A small audio embedding model, trained from scratch: waveform 16khz input, layers 12.
Rows from block 2, named by matrix and row number. Each number is 500 + 50 x the weight over its row's rms, rounded and kept within 0 to 999. All counts start at 0. Numbers have three digits each.
# k: attention key (model.blocks.2.attn.k.weight, 128x160), inputs 0-79
k.0:512567504491574598517551459493448491511462526541464505439551529450535543440513461415602511527435479498491511449394472578485548507520476473481604525482453481506562434443509418451373524506474632541562549514532496562488573613493498487456552544
k.1:543500438424461527445580551475523497443553506479527460493538496461540586506511424569501458572499511531496507513502573538502440484499443590474437503440516444517469523507438611531447482412430432486465543509540491537562503449479559358485547496
k.2:466611606489504518532475430511451498489542558549519529467462523469443595507514569530579509470466507506513455526521517523533540671500521520514535465575469444408495569502547409424496497538523444524575524474585491440521528478477558434458518544
k.3:402511507513549470547482534529487491477597470465495464555403502477408477569568516411456572547532512447491537541416509523467439460570558525527508495515468493636547476479561498428557559463477470460535448471591480488441551539483465548470555409
k.4:491453487424501464487493447526470523452538525546393535467490531494517551493582476444531522528459565476532525496551447559485557512389537519540514494540570499491424440474442559485510517466563483573449499454538412387491440594457548443525517465
k.5:567515486539448569552365474497593513687506523514536499532475536600457501467467493406587483513437527480507549500513517478523582541504560511560537478492495487535528512487607488461478501454461520456479495434526436425498477487535518549423465563
k.6:569532493496429496464412554569475425455548452576551529431506476455544454458589550528424591558437531459423502494619485482409529503561415521503575551507577504560567521608505527543482578483565528506426542485527471490502495553464510447517505544
k.7:461527497572483453533631490511584466494392516512491428511473470488528485524520509492475418544493537434525438480512535542571473542577455529454456464440533482546405549471548478393491516526494478464514524484414585430440442560508484368407443500
k.8:488547526505526475490439488501460422565513489482484557433467485483448444539517439526428481469481585441445549365546520577467452505515556582499543609509475574411480554457536612582558540429514489511550524444471413495529462560511455493525617625
k.9:524531425487507486510497420540411475478461508426475553517480614444458489524500442609497553565511475543517451543481513578477532435533602470568472447454538387502501529531471461438457438468393511594496435543565554430553455483562515629411476572
k.10:441437579501600421515462539538543447552509559609434405556542493558534547448412528470560499472424514440555537483498494442496517495435428512519496440478561423502567499400439474441533597429445492440591537505488415538524502429537425506510533535
k.11:510578426581504502488543517558534503481602461554512560490516480581531411545513550486512594433526533494410499467601521464609476486578571526609507517568488458505482495457518546557472474458529467475442516504528434553591584532519511536472482545
k.12:524547467526536433495556470541472515450479543462501481590493488544565489443575586531512529584529513548461481499526509543488625561500434420403540515536479456476567541564499502424564534486504457470507599498548532404499546477596497510501503488
k.13:491446443420609494443481472496492506543517452515419470489528526558458425465537449528527501440501443529539510530378522488518481501424544459504504459482521499410531405505533514511528520439433435443461476537492495560548473458447487425471469455
k.14:392506505500550532587385511497506500370518566547536435471598428484526529495540470494503477567429524460520524504520516480574504595502358421452511462442475544465467533514573536436532442551445516474532540454494534467557473409462522457540420470
k.15:466522581526511486407528546413401470510458493448496479507434574669588569497479476427497469556448519448549548415440521584375541520449593585464518428562512461486579584466563506508424477559431497520558551519581562516429494522571532495518565517
k.16:572485587493519535584443394482485483532462541523536489328536424513491501405521481506550452463520481483489564560496468514430520560525493507571514522496427543511412502511500395483484532535515449497496514577551518620538472486511534503479492617
k.17:498540494639511547514537505442565519598503478515538561501489498541550385499455502453439462526490526564520508527487492522541403555489491552581512534564497522478516521470625486517521533468461481517482511503514436410496472601470509429511455489
k.18:511528468485540504576445537484519421526563546438553527565479461488406513460544495528529547380535483525376467501578465494579533548496435655502525421426505455490481447564512491566449537547565565424565527516455434440389477533505489533558548527
k.19:529573436496436575515505455527487468559414513522503519512473575598561416530496507457465467515513428559542573514427456499428430459469536491466460479541507494471568407433491600458414526567486535507585377488540503578456547587544528443509459528
k.20:449488455447457466503441531530484587550468373513492546455471527536609534516433450529484498497422447540559534539474532472493626473506521513541453498542451568444435531555475492506574512474496471459548482507511534529571413469473597485472531504
k.21:544428506555513502422518402574490540523538499434330394509485409482504474449457481508532424508502394490558482455505449508458523444482498541383424459527542515478454501469533426545518478476480533431496464559475539559497484485617477453435571550
k.22:490410497560548450521463520446591503404464474447494489463579470516422434479535492518453521583503486470465521477559509485473518445509510525519436411467508490628524579462557531523490560532459458489384492488523525484545581477534439559521480381
k.23:467496548483538407571508483568511569478459481536520471535528537529483572443427572391588471455470486597543504451479420586552442517498532523464483537495564569574528460423529447560429496560497513405500454420482499508543491520450525546533438553
k.24:573483456520524526470553533563531481607475597502618515621494491566423525437530459525560483438506473617554488512504456550461542463526489477602418468407587514486517462539416450503527536453549481472563553530510454585461532543564537546514510548
k.25:543508457484413513470642479391457383507452547452531449453458577434515554545498472509542464503534532459488432516504469419555436479382590523515485464541464519540529483524508523475532492582534568591500512534492444515497590528577470537537467444
k.26:493507485515451455469416505480489495555428524566512561561452560493508511483610473502431586486462515473368541387568614474538571557482506530461513528467520499478451448612536514651473479531537485530545562433528473549495456584505498493552527480
k.27:423469543503438503459417548551453460437464516452537506434576475516516424423665396584460511381504491503441482529604504536513576556597410419503503546457504486502474486522423480564494468515530541537474513483462557507476564401474501500537479506
k.28:408526532475464444487544489525440573516517427492499439532516440505495589522459491465539620480512440456459596494461524490514480562478414614533417494473545563569514442487412536474535483462545468506532455476494526453461487487395484487416520567
k.29:448399606439508473501476412538524507417544525469557544498523463473488473438432462642505550432517581534434471546470475505501498510502420550476565440456607516435556546440594504577467433544559506503534471545552555442406416463434455467477421499
k.30:486593558439550535555459532452508517413474469470575553406504510469495515576508607532537542600529494396436375527471561419487434447377467485503556578506470533502524421478621494506560504479489414523540463413515495514493531535417453551458492514
k.31:529553503437538550483540500516580488588465482513583458493479608451587563619448494516490462525400524491497507461448486548480480515473563444479503534531519449424539549426490526447467533483383464478478498480594489516524506550509501467528491464
k.32:467529514516535510610489447536456496551555515601515523489495508506548460535500441504580572502547523513531570622523516459469465482481533548600445468474516548540501446457490470456570516477512490504473501384546630467552507491458435517536544502
k.33:595635535461547630485479459487466531658482502522535488437520620554502542510393491565473459507409527462515488538489574595527515545424454520560478555469458498480559512464529498526487507436508524396513497482504469599529554469534446452455500499
k.34:513457487561422437529407472456500548454515420534562517483508502571475625457595508495491459538491464503541557465535549533445557606455460487523473491546448505592523510416473578586569516335477394473470540601401476579616492541438588536571484508
k.35:454472524574556450510485512503499520411568526537541543404548411427464406542563519490485543538506501422412527503527424495362432524485449532410546430550505506571441509550546536522507601548499450468512465390505481562554478496487525480480496488
k.36:494475520509578437528551503462544536453478477546526617464432587412529519512551504498524508388495465458516459407464498551556485624552449525474479490499442512475420486437480512567364457504516559537492416476546576511494493480465479497435504424
k.37:444537549497443496529565510543566494503475418536391481473501515551415536508528406418455516525514492526531457537524517507518566524379499524510540494540483502605519498507574501488500533418468499411430465644450403565382502341498448476485499516
k.38:503515507561538502530581416474470520619482477462448560503499589478395474523428506557510496471451463545533452440504527469462455471473597566505442541506492490511529447429551530401610503405425511440550442557500512453477485459564559472532502490
k.39:384519617465451483520500526461461502505430491472462506478606521523588538481504465517532466525524576396487524435481512441546451552528503440516497427466417506530584550483587576404499480465529485535442548422363545466572414533448424462491438512
k.40:406530511527476426440408337431418555459461371554393458498444445463541499483543542538536440513545479555473508485475545561461587526522530521486470422546531436528480441575575433564543575480483425599447504493485517558573402447503509496494544566
k.41:538492566522537537395545453568469485538525493474425562555437537486531524436517527529514577555516508529491529505492456483467511398474587451464385417391501454423516574558522386569540454530368548511461571561474452485421512476544488514520536464
k.42:413436464603401457509432491543524525563451473547519419509528575478464476519525513452549532608358431605459528601470494486475481409446571505524452412433576547499493495610511541521462546507414525560551388510552617421487494484507523436531531529
k.43:476543504559490438419465527554527496579443528462488492573464509480478447455423517509543420433479480585456470445459468521471475515483615467440465520490513520430567473583442430521502503482405531443571533466454595477458419523523522537478584494
k.44:536545485467496389554528464526398470471547491543435527480489457509539601511528468470454550538443586522548519510564480443506582471565550512594516539486538489491415509494505518514531490540520455585424541532535474442453448415437544510418462484
k.45:510447468544496520405467484463517506523516554544524466483435494476485474529435460453549487557479556468444405483535507505469586543470590397481470459503411556502512538457487498441567484582526430416500536450470499477466451476474481544507517642
k.46:384512446500533531441537458454599524523416486542503500509374519557556524490550539398571444567459460482552505468351460525497535500476500500453552546521526488491392508515441505533541537461450380496464435528558532491558518494511497642496546558
k.47:501517506504542515490561531494373407459529467582526455439467575528557519511523455502497445534383457406428461500647535543501481493428529486525492479506539529480508559439470446582492511508495530571489469543502453529540523449459473451483467539
k.48:523382516543486484500491560517471503461587412522607515456402500479513515570482558396445491554514518396504414488586522492464532549472527550465432522510540530555436491471504396428486471598551512471472475500494465398368456491472581482484468512
k.49:531428595482455469595456549410504540378473480577519523427622366585499485476530509475583496540570424503535525499500492476521478465556552424503470544506488509480530563471449451465520545492509455444516459550500500528583547478490487496485456519
k.50:462443516516556400511518553530519479459528480545429510450585412507578455515546465460478494446613526506523566446444502479572531558535452544494474464410630559553516501485486508456499554521513418434499470387542533472484505513469553451452399481
k.51:574442380495432488496523490505469500571399539488419514530527518535467554600566464413521509493550434574581542477581601518470501481499580451503525468500479499437607557446513520452530560499447489376519586570529472460554581554593539490541479487
k.52:554545490435433442522458507503473481547509489588562505464478513468539486525539514473646543488504464441394418537467399524595447576505482500522463482538411449471429484541426515447572501567543389578500447459550464551556547499450518481578505541
k.53:512485444498556475425563469419476417547414607449532436481395581567476486508601487537431444506528484473527568516526562444393450542549546548526538560509410569453549519373493408428487486536526616504489498479533504440503484460540432525473488492
k.54:527468369486506518487431475522479578479439572491413474514474453500511579522499526491667422399410479490556488520498482418530500432484528457458541510398514573478533471445524488542493464533483459485403537507467569566472530461562527500552579426
k.55:450451516508512483470432444508419512520514494466523475538578461533447527477511468503473361436558466554482483474459458617522443479527452576473484459469588457501463451449524565542471497526452621486564481488481432455442432534554434517464468472
k.56:487493508463521471599514565546499537470359427504562473456570471517463529491488524503498491458424475469519605486475541501544416439471459511470523485493514384508449474451464438488542478479510539555541555432546492458524577536457483643602507502
k.57:433580568511502507499553649503457468540510599422453536473448544481490451443492615472566517505444460428515456446493525399502455545593514524560534604460495584536539518547470482493410430487490520527481513485531530549517389508454511554494451488
k.58:560473484479529457454559468407433479488433578484498532471538526571507542564462558492556457474521487541567535524586510465407443494563476564522511437546418444524453437359598569481506538502474425420478449434530457472485583516456517473523547459
k.59:543585483496579552426521488458610528584491519476561517526513482521532469474563522470505460459525464526468582484479452611542529511502471600504499470552658497394464480544488537453478565539587556523546525513488466525472473640466472438540511551
k.60:417533552489514422515569552601565473468582511469490590489501577472509520504584469561544521553593556479441552541485533447467480514459470446500522562475461415472542513493496461508471374520572584521510384537509521526459511516542485479641590583
k.61:529534495483514479565408496476510374526450452509526504509532518518500509510476534453506590514569537448498409429530458520517516534473431462453605413498549588585482480565487486555394481460624550557429502571412459461588491488526410507524567497
k.62:495453564492573468553530553541451408387536460439446464413532518545476466476408519514477486495475483517499520538494524390410565473473472526488514522466441467557486523448496505462438565454449450431501490549552601567433580446442472500535480450
k.63:458441538532523495523488516526516540587442563447453453528507486517453506525605548537577454459565538532481476524406516521487468503499442619499474474472499524497503487454523417471479486447560515509526540495507451440479472532507403437493567477
k.64:569548506556560516469476563518533457506507547472477503436427548420571407422454443533499549480492494519478570466500505445548478471449596351506467431518453607553463552482489499443519570516563432597534483529547453468421521552496506429526440478
k.65:504560417502363467540505435485569417431504474484472524469444470526403510473502528535413545488523522502553490561539477385478429593457583458481460454517527501465505485508465494461561505440542492489430522500521464442621396564568572464492527506
k.66:461490445453606561514436574500520396619407545530541529579519514513509438608528515520520480527533627476466434447530412458489560486553478608512550477479447407513500549566544502586485470585520486493516549441457496459476467513505521510451510551
k.67:490472468513471468537485486508461542434571470444458566440573428518408599532559419528433427530456520437486523560456470502556568624473473464437509515571518532411449468547446482476505478517458488525451382609431502497488517497488485425401571474
k.68:480580480550521429457476495410511540582557493529500479421439468432521446449505512494452541554502590479577555588531509524470484519513485540457532528483474516506472564487504544524511520393511510398463511531496464529597419394478426491592505553
k.69:574495574583417455513440439498440477495522506506379551440535476536533549443443484603518469593529455495453545496618527494560462516427547428523455534448494543571391543507504509553581511509476493490507472464492577530581565420491502539494526418
k.70:447491486533478511493509528442433488561419447500518476530495588522421483488410497578507566516460476382519533565530606551501480532653454550495455483531554511462452480576538584548420466515431541490546568560480501535495455566539481474536423538
k.71:550557339460520541544575531401487519465472453460467523494467486522521416492517433464593518556488448466541576465473563410473447461519445542450550557515488584554430458565503505547408524558439494442538566568471496504495542485563506492482589446
k.72:507461431557490455560498532542460498503365450436439488510382493457574556523466451522504501590469480489434443527541468483516521498444469418492618555474518528420414521468405456465507503448525472562498461502465490443518546543462504487449466505
k.73:533494475536496471476506431493488482504478594488550465492514527507510474554439518477488355427493482505464542533415513500499483518512398511492467402462483398486512521478599458518527483527533542545457529598465443482514489444515490539376551521
k.74:493317492506455509497554564484494517539556510523449492490387535609483497394421506584515548561444502418547470582514487509618568535550530470446502505414408502562477488446578422510585504489462469502481556423559510452532577464475507475517472589
k.75:464496594463515534536558559581470502452439561412485428550449578542434594415593449423429473531478503598442510493506554455437486501548426528485548523544436490500474392562473485486545466536425566483599526496543505532510480482507493418478520469
k.76:458466551462486466509526479520482448519549463584515485544541442392495496402514440518498524505476477471511428480439460551552490468492574503537465497551602423543512511489460512393470468545424521555487518495459466556436369419505521480449431456
k.77:426442467505454479492457535570489409548576446488482508452532569476525492494483551551449531524527586641619507495515519515524425619504531464577494530465481552479474560451501540605425549496562490527443480559541613557503540439453500450524556411
k.78:564413460505481408476447534527544442546513423484447514543482403490455441453450492483490481493568498507594506493491529411523523434533432529434426484487536437366472492461449518505533462486530523492395501372496560505466508454421481541478560514
k.79:620567471384525497533455412481482544561473520442485547449417525520424582548554469546538542469469483487524469483412497485458518525459421370485561488578546428477466562571481483446485564470568420475480530587503503437532517478526507506498461467
k.80:463491485428389583476469457573489404537461463489525418404526539546502480506553526453510574482441550550493522458530440445539441480494561569468459592512538525504603514485420451483433507503506593532514458476486501529504446559441560440460611475
k.81:516531488444523496412542464556523538606488498582497481519529529557623499595503521569506452382499602525477562552519546547486558464473530614497414542550522451491625451485481524559475491547557495546504432482533536472595491510513572419432546492
k.82:548501519462495483572468481415461559539498414491525464527466504492484528459465423509510508569477475401562566559514607515370536518474512487439600507465447492436384515508540485482587591426477499562406468496423459502528486525480525485585508522
k.83:568538453530538617423498465543530582537398456495537416568484486450502521541517482550513489480503484497539524504479493589548489523435384470529513430506533516497559523563590601498523446410559590491526454518487538489455434461527476407448492482
k.84:526437492486505534460460525575446395518460470516459550497582482589495446445513570478516544489569442494484445486491493485517463552484528500550388503488520476580505524532498560561481466507487492507490440511537536478535512488472442437537586577
k.85:575497467465534523548457551533556519494546527492466544449429510539428521576501544542524477432494501389485528452419517512444444517512471556446437473399439434597449521505476528447454604420621524446497425484441444466510591531479441499496489478
k.86:506547469399459432569518527481531519506429535441488518462526485522521480471450584436439482557465504509462513627573355505454490421524564465511607537536467481504532578499518498468517486548470498573446469542434539594459423456457600526470479572
k.87:556564518499408526426523403544449533517482503536438551531486446587437404608545476497513564456492503463475450496482496531389533476530457536403400561499489521530615464472487510534591504465534452483474465482458474535523430541511548532494562528
k.88:474486570538479513537453450452441526487502524500451526500494472426504518479511495470476492589489538548526448460556498513483576430519520451458480434355472481456506441521435488518514571500509444437621471518471451507485483478450588489496575448
k.89:555514445490476476468530489516508528532576563575468435474555522514522459513486509462603487385430570559454452488427545478512435512464542498554564475509479451494516493450538548535564489455536499460533488402573457450415459491523509611525502536
k.90:483493464499387408513513566478529458503506497524471574574543459465572460524401531569384472530474515603474488452490509496493506400521561425528500516504519588441386518561553429532510527523440550554429449497507408456579496553533419522533442465
k.91:528444482454507504562468513427517410487456486497487522494424476518493429542475469517516521527588480500472487541482536482545489551508535584460555519405451491424590585474579523456471556523523590567553522458426438544519482389516561460523583540
k.92:567529567457570474460503493453502519507529584514476515539455534460528488522584495532509454492533456424523558524506503465572547447528411600482426477456469518489494517478458522438591431488509538545520510578599524506486508419626466413513515534
k.93:640488503457497529489456395504523538526470455486486497512635485545508497593519577544527425450480532477564523515435505504450463491480427615399487509448426539421522485368463499498488611458537505480504520467495543457530589468541503477529524442
k.94:562403516539457492430496527537561475526512452570494565534525480604533534534485531533589416393451397495563525583468490467465402550412482562399440576452505639548525522451464503545544512489536523527519506384572467491539544441470496604502533504
k.95:523426586496472559463447359453529514397491521474433449532429528441521541466479452464508517605477490582484487533480520501483557536447564476450492563481517516436565533514487558468602557571514500556462571467483520442606527517526423432532555529
k.96:527543538500509428554527462468475456568503501533436481457501522524485520498480458461567508481506483519601519600574557448499442612578519556410477462455559498586512519417465528444436370490499485471552570551517446556548471516492592489427563581
k.97:468513548477483603456580466499570476484492467476547486518496445521513476505537550468502452480485471493558570408470483440495516457567485703403458411461438460451639478497495419488508530450560544476482450524461482466527628469498444481403510395
k.98:624471400573473456534479550438511493410468561583539564350465576565385438531488413525478522509510484552561472490412516500510477513505466469565473464442528534507527501480514538456539522454559428541465459493457537482507415536468459514558445511
k.99:524560524534516475436513533542443405562550484532526563422460491454536491487556492518501465568523543540570569529400431489491508512357529529496487495577517573461546497482502384451412483541462605394486489544492514490493446462538541520451538436
k.100:445523502549597519448509587512571568496500519499473539444437501588476461537572500473576537382499506493451555491478479543383530575476497465474529534612480491474494409495499468497420452554349494557533532523552487430466556460452515489581404504
k.101:491449489500478542540458532457461562402517455500411509421510545552509574499426428574507466444519423517571442538472509557612490450440423408601528525495563476537449515448534511464535571514490429495541576490465559573499490494530526485465505525
k.102:451583527536488444524422515499538508474540447489521505462479529558505528524434489477407520364445532514595479537530412465516510539530526439460486487481486578594571480549478475477492531469427524517516500443490551574506511553462588431437463471
k.103:499484453449430502461531420454441430550617484439503564470633510495473429481476586494495515596463458562476487574532386457592524471516554457509581550495534418528488526527548565499451374513471545455518517463486455578443446567544560439488570567
k.104:582561503549521555578489529478480576424462446421508484437558473501563513569470509427561479421533466488532519520525549427459413496426466524608489554556489480488520523493441582410516478510467522506487456459550444494431537416414558590519454492
k.105:347607583549547413554398492546499517554470469459450511504467533521471453489377509531488524492442511439501576493485556503613469508507456458515499498458557518489468523495540565537569493543492568518463486446524548570496515530494547475505503555
k.106:455450399527436444518497554522491547530444595551455509541540478469461543489534477501563518507487516500458485554436541465537455421569536490510485486528438532493601559442548508383473595561520402555507509522512475538474454478500474439569496504
k.107:612536583507410490529510490482453538459445417397482506540585551453529501519556471539573564473496418467547502474461561473462466448549504526531449472551467429446514449539585495489492568535560509465493479531569508436556570499518546598457548490
k.108:376421474499431499526508488555454540443478525453556382471499640471428571442574519494513531548580457470608557518453552477568441509506507574442463436503515582486492580493492532555533546470532531521481527493620464555512544526476577507509567464
k.109:372513550500475507448554588448499516525497543589565430573547522478500571591437497498471512498477566483435530502582535509523503443614482544491454439430400502559447518528527551578438374480493536483497482558495520496537574498415419532471581515
k.110:363557547480544428455538444565447388580510453594480511485479508523517483447483519537513530529523482470503521468518499444491503592522538500601337595505585481546486568477478410562618417439524510517538515527455565508467445526437437458494597565
k.111:520478423511431432464527439532479535621534553474470520441477481478433517467543530441481551455494509486515469613454445495591559445491526541463467546474640424527520564484387505513508506468459517472511508605416454491489425473416476507559454449
k.112:480525475479509546504463513534545411516490441580472489490550467481475583451507425577501484490476500441491481492478548498529496570519456534508476468448500525462404523470554444492477541498417602501595425487459472466481426543520527542503427485
k.113:465507517492555482502513454500460534532576465447541400484503483456486480482578480404489470474551494378414535516490539563502441476488425549502487438518506398472525493482553481589505461485573414452400541573558450529569466502525549445542502521
k.114:503509582477505625526459476496518551511387477477529440529421544485523578495468470512502504438499478541537440492501482447443515512547406508457321411508518477449545507538503474447536597472546447453505521479555526507506526414576542439512531426
k.115:565515560513564473557494467505462492511538528540481539492390562504537389565579451427537454509500527502534549487486443440451531504431523542480391457543473520404588493389418382504409496504461531480554464483580484569374412514486561480504560509
k.116:563525589464495505504471496552509470435540427423532513458522513597596517510537493457456501527411441573556421495467473540515448457405619490472521501507562530475580455577414538476432545570496547516509543467429534448518499492468592521516482528
k.117:566536503462502476446480519542529467617468523652574478507458531472515488536512647480573458394492549528470553491490564488565394446534509642453549492575533545530472559386512455501462444573574536455497509564474503511464503562500563522485486471
k.118:451501473500455434522442481484502445516415461508500449501496549534527553468534536457451470543525486569485582445578568450572522546486483474456455405496585581452503393485366439444474498513472575511522550415560479508504399594548573494521445503
k.119:545497500481577514457574499502476429404449524474501560448507532545516556460456469533483485588526531478490486489592499477583507594433495418526514502391540512449458478488526437473463497635471548454428464480427621423466508449547524497501448533
k.120:518433553469541563458557505528548504561567539461508518559473514524443530546612556505512496431468494514448490509498484448381479462526520558513479508549493516527600561500476489553447529486537472542549431585452535444451442489524519510408566408
k.121:503474499476537597394498575515558529610490484558458449475500449386518512465494493536471544504587555419420582482503510515481559460531403604461590467486520458413506448475530500492497491465536469466469405574536490570471418441517500521531492459
k.122:527543427430519549465457413510511483499525603486558407439472471448449461561454524568492452422427491526487543515540502440389491560527452490462515457429501469469493543428504554517485550586488424442438445488492495498548491516503458460467448523
k.123:431496475527439433461477485494463484541478407441473454548515532478462450618506505444477510507531473580568565544435551580485453456531428558405393530605454490515532516441529536490512497475529460505505483544513494583531521468427478482523539537
k.124:504501549433509423499474530468514483466560543556510514500486569429516516544523507481510545565505540572535516490552470449538582505457546510424430532465531480491558534418366563504417469566376454563523476431456600525566459529442519569562579547
k.125:504523485561489461530473455484553521429417469530548541526483494527485579578468462477505484559525432512586478415451467609574494567431559448510487443465516516508481536514489501476519596449558475487527622465565548479468489420401546585587543468
k.126:483552418471508438534448584442470464475444520541492493528400524438558602506519564464467486521476478451509487468560439489594554476555612440514544506616540453507536484550504568466436405534508394581455506523460536483425423511461487619429403450
k.127:434513517449503611480556494629476416544477545561395403496452532523533505450450480539519535487598432551553468543470528441591374528562408630376442543506483493444455491523521482549490493485532442561518448537510447533506490527469456518473486533